python train.py --grayscale=true --residual_init="none" --optimizer="adamw" --learning_rate=0.0039 --warmup_steps=1200
Rows from block 3, named by matrix and row number. Rows with one number belong to one channel. Each number is 500 + 50 x the weight over the matrix's rms, rounded and kept within 0 to 999. All counts start at 0. Numbers have three digits each.
# convs0: first 3x3 conv (model.mid.1.convs.0.weight, 288x288x3x3), inputs 204-209, a 3x3 kernel for each
# convs1: second 3x3 conv (model.mid.1.convs.1.weight, 288x288x3x3, transposed), outputs 204-209, a 3x3 kernel for each
convs0.113:484518434482540493471559539499511412481478455451466415478522477501497534446473446538546624527501571570536557411453448454451499470449456558468399516511493622559511
convs0.114:595613605521528493513495459592583610510522559494467461432486476499519506506668540481479487532523531543562561563574475587538482603571532520522478515542516508531463
convs0.115:513467524516466536536494517475473495497491519475474500474512514499514502499507511422446426447494464446482482528473473551525469573591536510512508559504478589507512
convs0.116:537488475482503484439476470497471455506498480509498491411487567438438509509524579437339357426347362416380410589508374585484400481396303525480490549537531501467417
convs0.117:482504541523552535513546505497519515515517511494493476483482503512533514516547546491518535464506548476520544459511510484550548468462476430400466516469553490464530
convs0.118:452391508437455423335501376561571563583575605565562530539526580563491505530568566549516539516490517528552540433473470458428527440515474506490571482523524508514515
convs0.119:485466521450456540473452575540491417585469288540440311492451511441398587470559600561516452524512439548479485541568489549493484515467480522503464548513517523544478
convs0.120:517422521514462500530470552420490452477432463353567415540554495455478509507531498494490452481498456489478514529532535539487534569522536532464519534512547507525510
convs0.121:478477507497524528447471548545513502519499480505550526517490470517464474534456521479540538504496490441443469438333482474460536500508498550493466581545525540469517
convs0.122:396380360462528487540532494424412425456500472597532498450367422587532485553490543441369435481481404513512522428423501487503513581568558500619528509528562469512486
convs0.123:415542455357560348452515542533523565523565538522474536467455600431479538519493454515471532498471491536527488519481555516480539538510576542449538483370466507473555
convs0.124:433470433426471467411428476398528439547385419308546410587580591500488528539487523538516451486521483531516498512503447535523503496495494480481454491454476492487502
convs0.125:512511541498503484445517482512460494456424488474429436475528546477495546460472463499446538529472503509532527506528501530523495534496480588440473452511457567586501
convs0.126:466525451448498467473502555524507485517507522484534533438526525440404433463434506538498471513526436550528480713548386742548389672497425570447503571537459589517457
convs0.127:478499490484499515502516497483501543527538530512516510470467505539484505490524482539501471500515497524524536497506484520485434464445495498466451430530515551613493
convs0.128:462491425409418466463437491560516565569550500487529540482443461455321476477498554551457517464492455501459511493479498516509523534486523513485506576508524459493501
convs0.129:393457442437471490497531531475293559507488255377569551579578577505504477535486482517515517523543472515539546533509557497512496500448489466478478548538560525528564
convs0.130:469470444478498500534506449534543446452506480502487434445506504476451530473484479480509486524507553515521538508505488479492496549543523541504470470558569540497495
convs0.131:418441393473474547393484471480411462312528457524423481520403406562479567555420513482450496435459541511496552405407449455433550510536551527499518461562533519521522
convs0.132:546498528546491419550528457523538570590477383501550473407489508428479476464570508510509515495444516557506525512522531471493527497480533542460497593497493505477463
convs0.133:557496549479463456465486488571548500423313221332421522516569512620526518560502474495477554501421528507481560487496510481500544510501480500545486504528519554504517
convs0.134:487520531508494459540551479493471456522561594543445479566564560591512506611537522494535513493417478492492493447490478541447489559531547527505513524481536526496496
convs0.135:536479440520481503522471496500503503518503520511505478542500526502473516491502503477470492549548542496521561434502476500483528496536500439357366474439571510477473
convs0.136:494440519537458467608558563492521510466485500412451458505493507537534474501594501511503547529504522549530526512452437477473512553568516496507476474482490556591499
convs0.137:647596588563517460481439379461390425567534501525533536455491509499531489572579535533517570515520492538499517536545473504547528536519537504418487507518460481498505
convs0.138:467435479502513531530519527536489497482547491402484545551524542496467523477468507520515552529486520468509496522476462439471480435500425540473561487470515497410454
convs0.139:501509530538556538593568549556584609533519570431432457460481480529502536587582559491510507529492571532541534540491431547507509561588572520455471522517484512506536
convs0.140:451514478408425486433509546488320590552549302216533605532460488534480500542496518539529561504482504516491564510477482518486513492483504470537482455517458436549470
convs0.141:512471473526477513552466547466442468419507471465446465467442448521508466522485432543550563541540549547554524482471466496469465478447498513490504465461478522510501
convs0.142:486496507508499499494526496518530536517506501516487482514552521541530526516510487482496470542566572497561502492503497444491495433487540501566581565472509623384498
convs0.143:537528572496518549468446468512482377555500444613525461529514562515508564518476488462422473473479567482480512472465490522499484556585505564451524490417502492447517
convs0.144:415538599404537572385510516509505550527506481521524549486514578379445496445447497535471486540461484517459521395470540443460546447479532533477454565506485592536469
convs0.145:480532459534548499478532481527524465489507563449448448450541476504516462445505454512540538542487568503542512496475501511516556486509525596523505517550567529556417
convs0.146:407464487501542537473481437548249363566555594533454489547492479539491462496397439541499533552530543526435549544524512535473470537481494472513523512456469453441491
convs0.147:561525484595501448608504409469462437510438482500471474469490484526538510474488477522525516512490544514507523509492497532516500538485495495452475502442478466487472
convs0.148:363437331368355456412421409408501424486407411346518369519494441480421486537527562565541530524526504518543534464468528522512577548499541524503474622539506525500499
convs0.149:380443373420516458449492419477403477555574597489478503511568466554483481451443493511425500550564500525530533375453445515494511548592576443591502504497608494436518
convs0.150:499434442448419401441459439488504493446476480429491527512479485470435543444511498536530520504513481555489504494528573501464476545517533524480424538509521419452394
convs0.151:435433440476538494447464520479452468539517536520485476494466489433447527442478512530523497455436474464510543498510501493452492542514545544506456407551518513582491
convs0.152:470501449481468504505502475589572548577572577544556546484458462506465463483507488511498511437478521515477502525610527421486465489474478509408530462433517526539518
convs0.153:480529549539562480472453419473582449373344508560428276437483538441517540473522596514510533547432520556522490445453496479479528496529515534491527505464509549474479
convs0.154:517484325576483397598545388551497500486509544553508557470509477459470484426444421465554511460449523484440531548564521491505503515443482560453483532421434584514490
convs0.155:490444605446493528368508477514496469508490457570560493457421516476438600441509556466503440515462572516503523520536535524504522463428451494481497492549518504435511
convs0.156:365400403466526584534560563413455440383489446464533531550503483487503494480445483555579563575478454516533501557535516487448454499529569455562480488562497520507492
convs0.157:519501486503489494504499489510500508493506484505513492522493486465455471506488503501501531479459497512515518505458447567524465584548511479502523508498526524541532
convs0.158:490515508503486470510475485533521546495505528535488495551552540527513549562567530501489500473414481511501503463429424530435418562529463515512516522473502521549516
convs0.159:501540500543557554538537544461487408526502441558510401579569551432426563481490543477496440453476486466479477547512439584560468535565458495469503532480474553518516
convs0.160:566553517493544557496525517494497481520539506538568509509548520394508497518615488471512463458495494472468495468515506493542533500562551469442503473514488515523533
convs0.161:572525501530481472480426508393477463473541548530591595584577523546518498516505528427470470428483514532549508529545506479499446430459433479503479465409494465475528
convs0.162:454517499557488454509529499500557578500511527455487440512497467555534527526529503426433454478511455527523464463503482480486541489527551498516484488430570565524567
convs0.163:480535499534484465505434438589530525611541359521540484466509432536549564548559590550535533476465480488512485567501472501514420508533428523514547517551476526507462
convs0.164:496450451548561529509492511538498479557533509477465467477478493495447478480452526398364388485447488443421419321385353497547512574618552435489473476531561504494525
convs0.165:504525504507487491500480491527509563487510508547488482537549528516524547571538534492484490493396498521504476506463453560470444579544454546522539522504495526539503
convs0.166:499587474431451440509503447390445426344401400457443452529459511363447526424561459492513508517496492566450507571539514517466456502377438594481482604488453605520498
convs0.167:520469459479526402475540489517504515564533511490434494496527619482497553568543524434437459453475445396406439515525511516540478470409464489353456489586510471470507
convs0.168:483479574418492515468568500456491516598496477449528527447485549594506549432499483535552535533474541504509521493518493537497513484527522526516496525427511527537472
convs0.169:566535492521474452457460466517452445536457421512459470480478445495510474562526535478497517487456496533518513473457472489485483516483513605509510497554463498500525
convs0.170:538508439556508411546490404464469434543480310469493387384551415325444458491434492513520502504521535493477504489456501508493476554493510540496469540516493549509498
convs0.171:446486469430413495554454457425403414431560564448482496643552553675515530602476513499430552463491494501483500631578519568460443584444468513453443517536459504511498
convs0.172:463489448470518408487520407531568593547402456608630625504480488451535423401495422429451477461375475474509504441433477524533493422516546505471525493502482481476463
convs0.173:480574548453411465467474488550573587487470434605555597544545542470465481593506452526532529497457421513511514559484499502469477566517568552488482521493484536501468
convs0.174:467564453415483356408517461617586654469393417610608645484533489551541454473526539496542541515489530519500532524516476515514462519513534519499512538514504549506495
convs0.175:450469444437539455451518460457531453439509558492507468485595568500550559614647527491517488495446539481460489444488530435457509479468483518488523485508532439460456
convs0.176:504499489510489505503509500524508514511503481525535507511499486481473480524491517515501534483447494519527521493442428554492456573537488484496520510482512528558531
convs0.177:445515447442509466405586406499478450389441479473515426465515500424439459356481469541518570538475513565509550464496490554508535570501560509481518574500573496492523
convs0.178:472492505540502464509577477610577579426383440549535511510494446435502539472459455549515556556528557537593551493530432504478445495468476539474503448404460501516524
convs0.179:493533447424470426471547518438451535581536400428471506467448465485427445513518565533507520497481487540514536447460454498529553478467498503433514572467488485470494
convs0.180:506512497494517499461502482500477459494504499493492500502511537495467515499491525290305328338345355296300307343422413384482430282368299386464426426534506356446389
convs0.181:486616451488563433484451525489505560441507593483510507492511456505570429590423435508473514484545521496521498354488604393533589356487557455469488443403422520520423
convs0.182:495497518494480505484483504502494529496504508520512497519520515515485527533510538500482508467411484508497489492430429547474437584524441504509532507504507504544515
convs0.183:515480502510496515507510506496491498490481497505513517482483521491495535485484519468487511438491532419483531503518525502524510538509493444489523424505555414520522
convs0.184:413494437463497450454478482428481462434504542475535527528561450581518406626555456455466499433471495420468485529516508548476415542451389494450400511442452454470469
convs0.185:460486538512524549442481467525471468454437490453443535521472484544461469535502551514508530529483483556518516479482498448433472525497531650484490540495462531542548
convs0.186:517539491474529501516574497541539529563577557492491535448404445511488484521582506500522527525517522563497511441471489505499490446456500487495500490454494480451471
convs0.187:482465636380490571384627545512518529566514544460480493438466554562464522427517528539517521537484525519529501492496455517466481503535526452483488562501566474539503
convs0.188:495495502526509451601538494545498428595558497578547468475522543433487455489473465548506508548447463530500504556462490541430441604503478483497479522506492518492507
convs0.189:470458489592478567543507572506478545528542532527525558442400477428436477574554534524570521514496502533532489507517445455459512485483523460422499554586520564504578
convs0.190:450438462439422459436507446394255270550504510492514507586562511518552529526459499508478526509518524507515549502513486522537479488422469497492486481467495482506523
convs0.191:338463497464568523511526479255410577596485343494558544531513561523510484526440487539475544551492510511512546515485493516503499501503539448549552494501525534508500
convs0.192:495509499501482474510460477536539557497503524526498484567556530528497550572576544496467491473406474491498500455421418521430403526513449523542507518487490520536519
convs0.193:502460383532524437594592501552547508537507535538493455512486517479478443450546537517487504560498448591575555439516483502472469523473526533498495544498500454396406
convs0.194:506563606514513469445498431517510483528509538576548542476441470510530444458481439478430455547449472517544564498486498556417474461450464501469482450508494449517495
convs0.195:441392413462425479453449497472455494530457504506463528578557526492455510465478515532525536499524511507520488530497500509486474531503497494501448535518505521487467
convs0.196:502541514503494491524507497499504530472492542557516512521521505543512528546483510504495504477442491525516502503459454554485469580519477520511549540483539511539520
convs0.197:518508484539507504515500500582568568548483537547562573500499505516511530497526509512494485526474517481501502513542459521529518517527510508496468461486487432517501
convs0.198:450451472532543421377518347473561354477433523447445484632616541532518485543573486524544424500502481533518486455461465496434595510575485606579497581556518515529524
convs0.199:531387555502440548443545565400468472482509482460505496499498482503540505430472457473490429478478468508520497529543534519528507498503519541420444513529509499522466
convs0.200:494535555494535573508500527471505489500522486482486489463536522441507516551487514481531500479535489455488465467489475460481473452455446479438495484505486507560485
convs0.201:387405411415527529501553471437471501522451477490535498340329324464509521403356473516515541498529518508484510456430478467467506488511512487566542483535484461533579
convs0.202:494544526522476442506471435454486514504473478527529533450457484502491474507463489490476525478508490473450479468563565479556572418425452482511427417490461521572518
convs0.203:376480457390534554409458491440411438562506451474517588406449379424452433420392395518534546509532534566558515446454524429467512482468471518550513522515537484540500
convs0.204:493488472493454463475459483581583545529553532546535554493466522546515522526538550537493507515497503501460497544545559530497485523526484498480535427473522511537525
convs0.205:561533549455427396605554511573454426423556424452482502462444450493453461478500465510521555521529550527531544576558485473484487568493508557472483598503485557519494
convs0.206:479476435514434402496460485546548573467407399589576593486515530523563528475584528516499552477454462453496494572494509460482393570419444518491487508477530479572453
convs0.207:437363518541350399574517556462461459467516477494471452507497494613583508493598576494492491449556462499471477469465439550469525642573616509494550501501499411513452
convs0.208:483422514517481500541482534428387472501593581448411455404380416510499488451510470451433433450533544499516510584512501513539529570537488486501490534490532527472477
convs0.209:389456432414472512433484413477486451548542485492487535581543507492501525528464553530490503475505465523476525474507550536525524494482523492502495516581492493537526
convs0.210:396395414406439495361458442382533412471362489362541456543441439554524550537372516441489495439512494474503483556497451539489504545579558479435500528542516516526556
convs0.211:513513510454442464514482417439454510481422494481510524543452490492512548478474477567540547553510495537489579607517563469496489436458470566539526509460510440497566
convs0.212:474515466467493491516489441575582573545470524555582582466501441533506424486516497438457467515449483443478495425464420496501523510494487470454454513485480500525515
convs0.213:472496442489417465413451474491345537533550415269526583554514517551480526557542550564571562524525527549506547441454504494483540489527536462491514485492504436499532
convs0.214:414426500403507557416545499481541536429431479459491543466452395579518518508539507511476488528535480502531469451440467514509545493519555541447523525542526556508467
convs0.215:481535486445516513411539522440408355441458366477529402570554536571455527565480530519509481509517479492528472418410428450490503470493468529478493556537557527431480
convs0.216:510523611428559573494605494380450380345392384379421382521492509506506499461472481511528529465460493485508515455486467454501498503498509479487525588490542582533551
convs0.217:525460451519510415497426450553533510530541516497522537451509494493487480484438468507545502466461513498485516508483460546576516496501489475528461565542505587408486
convs0.218:482514480532543502483504477428420410456474437533504475438488526455551556493505440487513513542525507500507514549554561467468508446410454494498537473568521483530548
convs0.219:499509483517490473511511491499493505484500503518504491535528509510490500538497509497496507475432486514519507510453457568497468599535488506513535534504536517532523
convs0.220:495502495483477489490487496513496522498508504521519502510504505515482513529499521495485507465432483501506495505444428560486439588533447500519531509500514496546515
convs0.221:503499445526523486544476401483512501511528442532497437575537533550556453584547521445469489426482512449483495475487495521493491527491493552475508517507483492523465
convs0.222:470447412502562427550644503420478447395449463420469495519522494440473531388308423474506511453486561438468519485491512502474473449437410479458475514494461521479489
convs0.223:410381442463489524492531566505557566501512459483523513510493521532475459449395521526540507500527492552497521531518484486500478519517495515496474483550496511507527
convs0.224:448404504500461552466442510536539564504480479522556590486476512543482545510535526507491559475534481471473519518431519439489479479481486474551518559483509525513551
convs0.225:495475509474476521477491486489493495480496475486471459537487489488450489506475522534518535506442504547508511489437479547484505589548550508472536531494539538546542
convs1.113:473473522499510497466496555484519563522528578569614662533545542489466453489444478477500481486472467423429445510519481471472502621659593489482472519513511533530477
convs1.114:675630697549486541519482512520512496507478471498486486459472488472530524483534505531506514527507510511495483521522555523488500494470489546496477507499442472467492
convs1.115:537528552530521550559534561499488495491494492484485477485502455480472456474473470571547552529513519542526541450441415488504467502511508520516530505501538541544572
convs1.116:506480369521511394487483357497510504504510492506512517473482577447484537525511608487477358536535403469447334539503487528498494471465440525546403529547413450492320
convs1.117:507500521527499501468517494525534460502535496470498465492490527375432481537617597470483490517511508494509503431417438562558569351369379428457453495460379467557574
convs1.118:474514538470473587523534500513585493581440415574561520448494342375547419549516469477496473497502478528527454463505416539495454586466569380463500485500422361478368
convs1.119:490459540490466500480449490505524495526517456499492488403451558459495578499441537521497452527546515493470436528524577504541503521562613509512490468513495507435556
convs1.120:453505415523540548439527501522657492512531562534551523412467437469443521505454456481492509482525507505505506506522486552525429489479530491548543492538531453538482
convs1.121:510534496472493522522444472509491527516539488502514529502575507504472457502523465469476498531496512530474513512526628457435383625580645490523595427543461572477390
convs1.122:314342340491543425533619534485461450526545539493500532595688480535406626454488450480438435505555527526541545501458448422472512599522530433523520539517488424508406
convs1.123:500470454507503460492523430495477537464513508517523570389502584497354560463597364447526539507520535551461512439532599582549567528390450521448529650489464476606274
convs1.124:506505473522586506437472460507546433493414597539579579472492485467459414490483465471513503492508461473485479501565444546467481538478425457501490514496545473481537
convs1.125:504497499486520487493519480557519498530460468632533550517491516537455439466488394484501484502517492547517523575517545463434509568533513513464476487501477470500472
convs1.126:528454379589476434564488405492535525478501518506522489477552585502527554458488533590488426615524403591483466578485411598481452621442484569508502557474451557482439
convs1.127:496497458458497504475588503423429498517485547554557558484629502511530559510515547500477529491483483494515464478390437590573548522494592506501521466508526540649379
convs1.128:496548495517523525512518484550592552496529615626556538458489484481465501490534518488503466492541520552461471523510495574546422526469531538475533527508525504565481
convs1.129:441499392471542542543559502618551518462520569581473467432444461434439526531558531511506497540528498544515517544556517545532547540477508499548572521595586482484469
convs1.130:544488531513496531450439476483458438539518453446462441554469494502489500492516516504506527482502512483509510487447495536497450493464526458539506486497541508448450
convs1.131:384499525419517522394507486394463509477512496461468509527478495625605536488473461416446481456509523474511522536497506518549465534524531392446434380479391374418396
convs1.132:525497453533518465513504487532563580520469499548540551524517448434491524536562428491490470508505532487462430422480568602550446468506598489519547495500549462481569
convs1.133:504471545480478527515501556528521430372373420614675566532577538551540460551529510519482484517510535493490552578503463514441562618549518492455498496438472501513454
convs1.134:508505507493515480469502516516508496521485468462489505482496549501512521512554512497531491487554497440498480536483458543511470537564483498487448508484463528457500
convs1.135:512482445480456404476523581548565573478488473502498485472492552486565592509564528493485469527516508524471446480319368475544524547513480651538519494498456489486546
convs1.136:507496537484486545573534553494494547532533545577557616516536440462468464410397407523519491493505508493513498511534522483502518574625615515525516507544538514522502
convs1.137:543561574516502524465470498618599604550519531500471470453474429461424412498569521512485481502487471513497487542459516496490477472463463400458468449466467484505528
convs1.138:486513458525505473483499489449454495497524532479454486504529531554542479461467421519532511488488533421431503572565500515477506638569524406486463501555415383442379
convs1.139:507539531453512518513532510578519443469494492524538506428361494471502469454464463479444396529477451501563503521489463545475495501503529591581502502538471455476492
convs1.140:485529519418497535468480506585584429401594643566434480480550427539418441522541467518528492514533538514501491534482459525561520575463488544508479464484511537495436
convs1.141:432445438488495498521540545507434598509586514546473634476550574465387566482454494541512520485509532504459477394487432449540462413480432583517643587507615682571693
convs1.142:495432518494503503463455469505494514520546477473462463502459470490471495446483447508486487507523529470490511561576612456428488652583616491497488465457510392353354
convs1.143:489557570500500540488518546530548534529507500490469502561456450530501451536476418516501504516510483502522511435399459513507482464465454435468512499521495494478493
convs1.144:446522585404554616405518525568522529530503468526488481529559470494415481571518428490495522489470528480482528436516576434523519477455590578542532453494473542580395
convs1.145:516554502501514498463506570487515556570512491540538571514500467472482538481436492495490475456439477480500515526556510463480408519577554502501548528523420494490459
convs1.146:510496498532490497468504561450419494602613556366372527621615561430496589664559473494522487523491492494468515575521518584476458575461461556624520583657413544544523
convs1.147:509487479500506501512524477692566486615516454652557516499469491491498492468491482488534501531519515500517490464520520494449451469504481484482495381524531390463470
convs1.148:485510403516525487456493407553602572520508608566575566499521470492488500560500466508505481492518525510499481481493555567512460463459589508525590506572611548545506
convs1.149:511513396453498485441494493393357457491580483440411468544540366447428502432445428510459515504495497495586546485382453503524449561636550493428492459538454472411400
convs1.150:495498502543530432479508486462432546506463532520507674526587573533549461501552560496524491470449489494458412455533565491424371617630587484474515511470512529530602
convs1.151:449643462500514580503533523440475504547475510490482498555524445576472485604595588519502491470532500497458522504401472562500489500513522294579429482471415516552450
convs1.152:439483455475441451486503505549561616457451493566599645492514386517527538518502571479431458454474567479545536543467477504518515419435464451563479479485427451510419
convs1.153:538484427580526416507492442499465531577462417532571503500461468472533502509539509516523508526517525523519488490468571526504617515518551522526561528473438539506515
convs1.154:521484470497460516557494527551532497554582510518541522475379477529460534585401508520497470498506470466541501544524450516537528353384414533539519505426548608438505
convs1.155:530536475522531496549547529563516516500454470502509544502436504457603525526591531525478516519451522512494461569552644499456517411417486533588465448466404483465575
convs1.156:452450404481531544540590573637600623528501552518450525521506532489472561533525463470488498511508516547547511535595587452399453491471477545559631525516544510488474
convs1.157:515515517489501511501498508533523544512493518519498517524507490510499484518525516507521503502523496486511483497454435501466454546514483487465440502497460505502483
convs1.158:496511510508520529499497515529499518486468478479467493492484492484497498504497479483522520502560527483517487521500469517460462529546520520498489521481483529507506
convs1.159:493502432569578460551568504499469485531491445493531487417364458483468465517541569481468422533528439513509476575504578492533534509495521514529489558617473531591585
convs1.160:523521498485500525504460507542458537457539561388575499561522494498483533567501516459464475470496463462479469555491514463441513464522577485522568448474505388473471
convs1.161:574546497516517520511519531534484491539491476514520492461408442485519446473487431531534510511503518489538468542577629463497445594530535519555501461486479569504450
convs1.162:533520476490485495426472480482476500503542533473497484527527540442464501436502499471456480509495496518522538474442505526533535384361388469479503504501518453536561
convs1.163:512488491537551489455459444571549559508513524560442412438446450461478478470550479527518491512504442498479449512535504517530465548582463497428541499445595521432478
convs1.164:406423394514512481536558527553545565504475522513471478607591638552473494496491480363406338503561498532551536421456438464585572514537525435468469464516526479577521
convs1.165:499509504504526522504486512512502524504479487508486514496484488488510530496490462480507501511557533492541497529492451514464460541554540520496509530498475534498494
convs1.166:562511509496483461519478478507500548491483469566469499509387507571460590573489623541473511467491508436531456465446523500498463517473489618496433605507459619482512
convs1.167:514481476550568506462495472488439497452498478447438459475501522598379515580620487499497531498503565492465506507552549423433540327368405454464461522488450416518401
convs1.168:502521506497518506543495410547531465574528569627552597485422470411534540473589467504496477490483487482470488575520441488469459621553600510507471497572416522621428
convs1.169:470523525514525526505504527631573593583529562570537552498451411530458454522532541489509478529513502479476464501431478464454456485500485357445434436490459485483502
convs1.170:506457366546556447520513392530643582553484656565555585500457581352535427388528593526480472518454443519479442517560503561590461567521472469469581510408607514559573
convs1.171:534437516530455466547477470511542493610548468505462524455559626387502474451436416525497487538519527567482498575528507571536496659557538513477451587519429541529428
convs1.172:494472503485499471543553515541548509374460455553520536391501512527454524361467424523561507523462486508473488545582429512493551467520421536488478511518434545555536
convs1.173:547522481519488427520510521609589535461457471526508536495433463372374414500455567499509481513485485446475438503528478529523472538534443550542549502461500578452538
convs1.174:593612608489496546554518587602658561438328371560602543561478557540530562560479605478482489515480465443496478465474429542458463501527460526507507499428441531501598
convs1.175:532473486513512499396407455544431536518494491472584445465539475351467440512558514503506455496429444440422443490478585472434632468476591554466565599472449451456401
convs1.176:520508512492496508500500507530517540498488515532508512513506486524497478523528519473506499492530502476493466491445440498451445541501481491463442502484456518503489
convs1.177:521604516477576549474537522424505541506449450450523510452476533495389525520464518483498503541549502455517494514475486478467469537486484438514467519519502484439528
convs1.178:531532522491522505513530470614590552510466490692597575511519509486495413469521429490496487528499480493476501528477488498444493567554482489498491453511484486504445
convs1.179:527532471503515511497504464550570566492517590563502538490494508516505485530499477528494465525513512475486468496526561515548497491475563498455500457511528515462457
convs1.180:447472409497523482469481441512505512511501511514490505545521547503488507529509532390468400463541482378443386459502505451497500400438441429531470444551491380466417
convs1.181:445501568513467573461485547565540531552540502521514503547457429600442475534475492448519551479521535453495515427487490425517523384493519509500546523440489471494506
convs1.182:492529537491515529502498519506503521483480504509490521511490473508497491508505480480525503508572545491520495519463436514465443565541513516483460523502465537508488
convs1.183:548507504519496483526507497439478490457493519488509505462500505486515513498545527514503530509501538505496518384459457439513499420489471380459455424501481451516498
convs1.184:470518534467536530452505510481495534483506543486524560562487499568479472498480516462492467466523479448498458531518478529489470556484461482464445511501495460453525
convs1.185:448477417507522484534541484601576661563483562514506564550553509526469514583559595483479472505505510494465456555562630464429460474489514406487438483495451489471451
convs1.186:556528488545516494547519518545510509546503482547473472517497550522452550578510558472473480493493499496509483451450494482478499516480461629505438613495420626501474
convs1.187:512526456492518456550515405498478481549493539588505602428408482342541524445601437509487472507464490516468479558491503560476476584496535490509426450548380493627393
convs1.188:474457539488504551500525535533515505562545504497498551542551591477455583424494609506476526488485538498484498483540417433540431487493522488451516566521534523461474
convs1.189:485507466460470485536496507581524558527482502490505498474489426531514530416565571558528510528507512507538514467463462488520557571495520510601494548475435440470433
convs1.190:598543565545466467537472568517571547555546543334327419502466570380426502558604484483521521514524471561489456572595549528537528531527635511515472534505515464404520
convs1.191:469479440501531466554525514550532532456488556558486455466473503473552542574575567525516509548513504530526531554582539514483658538492492478521546494477453457452481
convs1.192:500494507521520543495489490528500518485465471463467494493489502483499489518510457484515520505546528497512481474499480543472444483516541517497485494475474509501505
convs1.193:465472482479493496545522529506458493556478523627574645545576495443499483413420381513507493494481502552520506544518541520491511440438472537543553505523528450478427
convs1.194:497528522526520476403515498506495543453488499552520566463453467505509533488535489482473482463442492492455459580511500490468561581484450527530522587535543491517447
convs1.195:420490394504526513394461416541550620548395588600506664534522501483462467504506526485507486480477469459467469461522468544574432479472446523487623544438590526471575
convs1.196:493530525502512502510506535519504503501484503508498520504483484515504511496490504474518486515570522477525483532478442517473454559552514511484474515491481536490517
convs1.197:515537469467507507564528519526534477458463515578560529402446428498593329421458544511470525546478509527481506438411429532426422391509430496534441339570475574517519
convs1.198:511515368503485470466547427555482481514422525465532480539601528464430454527508527492487439514456497476512502588451540553496558570495582483501455507543421476575325
convs1.199:472516464560546564487517467516579494523447510528472551424556507450470539533510471526525521499540564505494512528493522541574440469457546482524519494510501499515429
convs1.200:482488510482495512469514504464445466436532508432439406537460465493401409583607567459446482500493481489498524493474524554530565407429450471489481474486426525564563
convs1.201:398516413465484494388444458420519474476412542534401473417389431547515426411509473519469468512531485507480482458476582508593525482506524473462438482398538473438409
convs1.202:503502584523509524526545564546569537473502539522495482448456481471410421522646644469490489487501490503517510559470434512564633501359285534440501494493450533616613
convs1.203:491499459515471439374480548457512546393480580412362435576666514607568513639562511506524491454438486451492526379436533344502564399518446444406499492379480482484562
convs1.204:483452456505506510488498484622574643533439514678582643476490455536539500471506477498499497471464476446456475482451515415422472499493508447384403458469449373465389
convs1.205:543543541436463472478538596556591562419483475504414516437422389427400376485447403467509507484475477550565502403424428502502490476476434480488528477538480497579583
convs1.206:546472506494455466500506530564523492450417482527544492525267458521526446430498464474494462464524511496436467482514519537543543427551527565557478513432519499498583
convs1.207:396482446457495508454555465574615577537574506593546541383436358456503420489438425556494528457545558503569522465408457466593444507466522477511576466464480419564494
convs1.208:456437472482560448531569537453418397499563535510461507454483471488514517543596596515485471487506512500520491434433406548530516494474528501549570496509527501457534
convs1.209:469492431449526503399471446582490534547467588602568574540551444592489490525488550495461467495512504481496500571486537587522424554529540492413505450461541504478386
convs1.210:401517457468481545290403365519587518566442610511555480413441463579516532447461475452474470473471474474502510568537453518548418459480491464450531488471520511476472
convs1.211:517518573550487507544575463522502535506551506538464546539489720516484524449642586483512492480498468536482492521525457552604603420261281506445470566392557490591553
convs1.212:466460461471502427505519489525559584458482526561570546363375356517501384441420411493499520506475473506510493470452423508458454425491413509489492455501411507537572
convs1.213:490531509476520527439485499596562464536570536573507469422489448494480481471549538536539515541531536523508506547461496485522517512499550497514461459518501503497460
convs1.214:491491524469496504476473504547528595503485524593566629492482477507556495454478435472506493504526498481500497506495498488481510559565588470509501451529489383482450
convs1.215:490471482477522494489473444531554534543495485550512535485508501428487459546498466502514490509511474488494468579611638477420522558527590523545581465542456434498489
convs1.216:529548542520550482544521497475435500512493477500517516490400474500553550501500432503479466489487501471481471518444518518421561541494542463497453460526460429502439
convs1.217:506510442506523471520478533444481557509472469492522521565602518550557574539501570513511471474466514485460472610603471470463498611584418422514560474539362504472462
convs1.218:511499500526531501536541551556514511537533500558517536525477566513516569515526544509508525502528523497540504532577574525545576448413493477483544474484517519514563
convs1.219:498525525498510513509510532520507523496481502516487507517497501519501508506500512486529502516556512482532497527474455519483468555540500496467470510492480519495501
convs1.220:498521535493508526506503518509505519484479506508494518510491474521499485511502491486513496504557531491521497510456444515467443561531500511472443521497455537504478
convs1.221:406434468381417526395420495494599464456503445453440461495592420421524477416543500477485492499506502492485508530574530457559458434439478447440562454473501504503486
convs1.222:465526461491495449535500429449449383501504438534558555543325384570447492593578516461460489481485525424441521535569586476501575477479509547492537550518468494543424
convs1.223:551500551537539513543545503600579591524462534536521582576587680484455536500483517478504498508498496459474467380465388524493481546542438618582607556520565561528496
convs1.224:490465532544448530528456473524556481442465539546592628616605680479477597530601636497484463461516479481450450492500499468480508570460523620535527605420629555607572
convs1.225:515527507500510497495504513538530527503500505497489508534493503511502497505510510511525489504528489462503484506455457507465461544521480485483454501506463520506498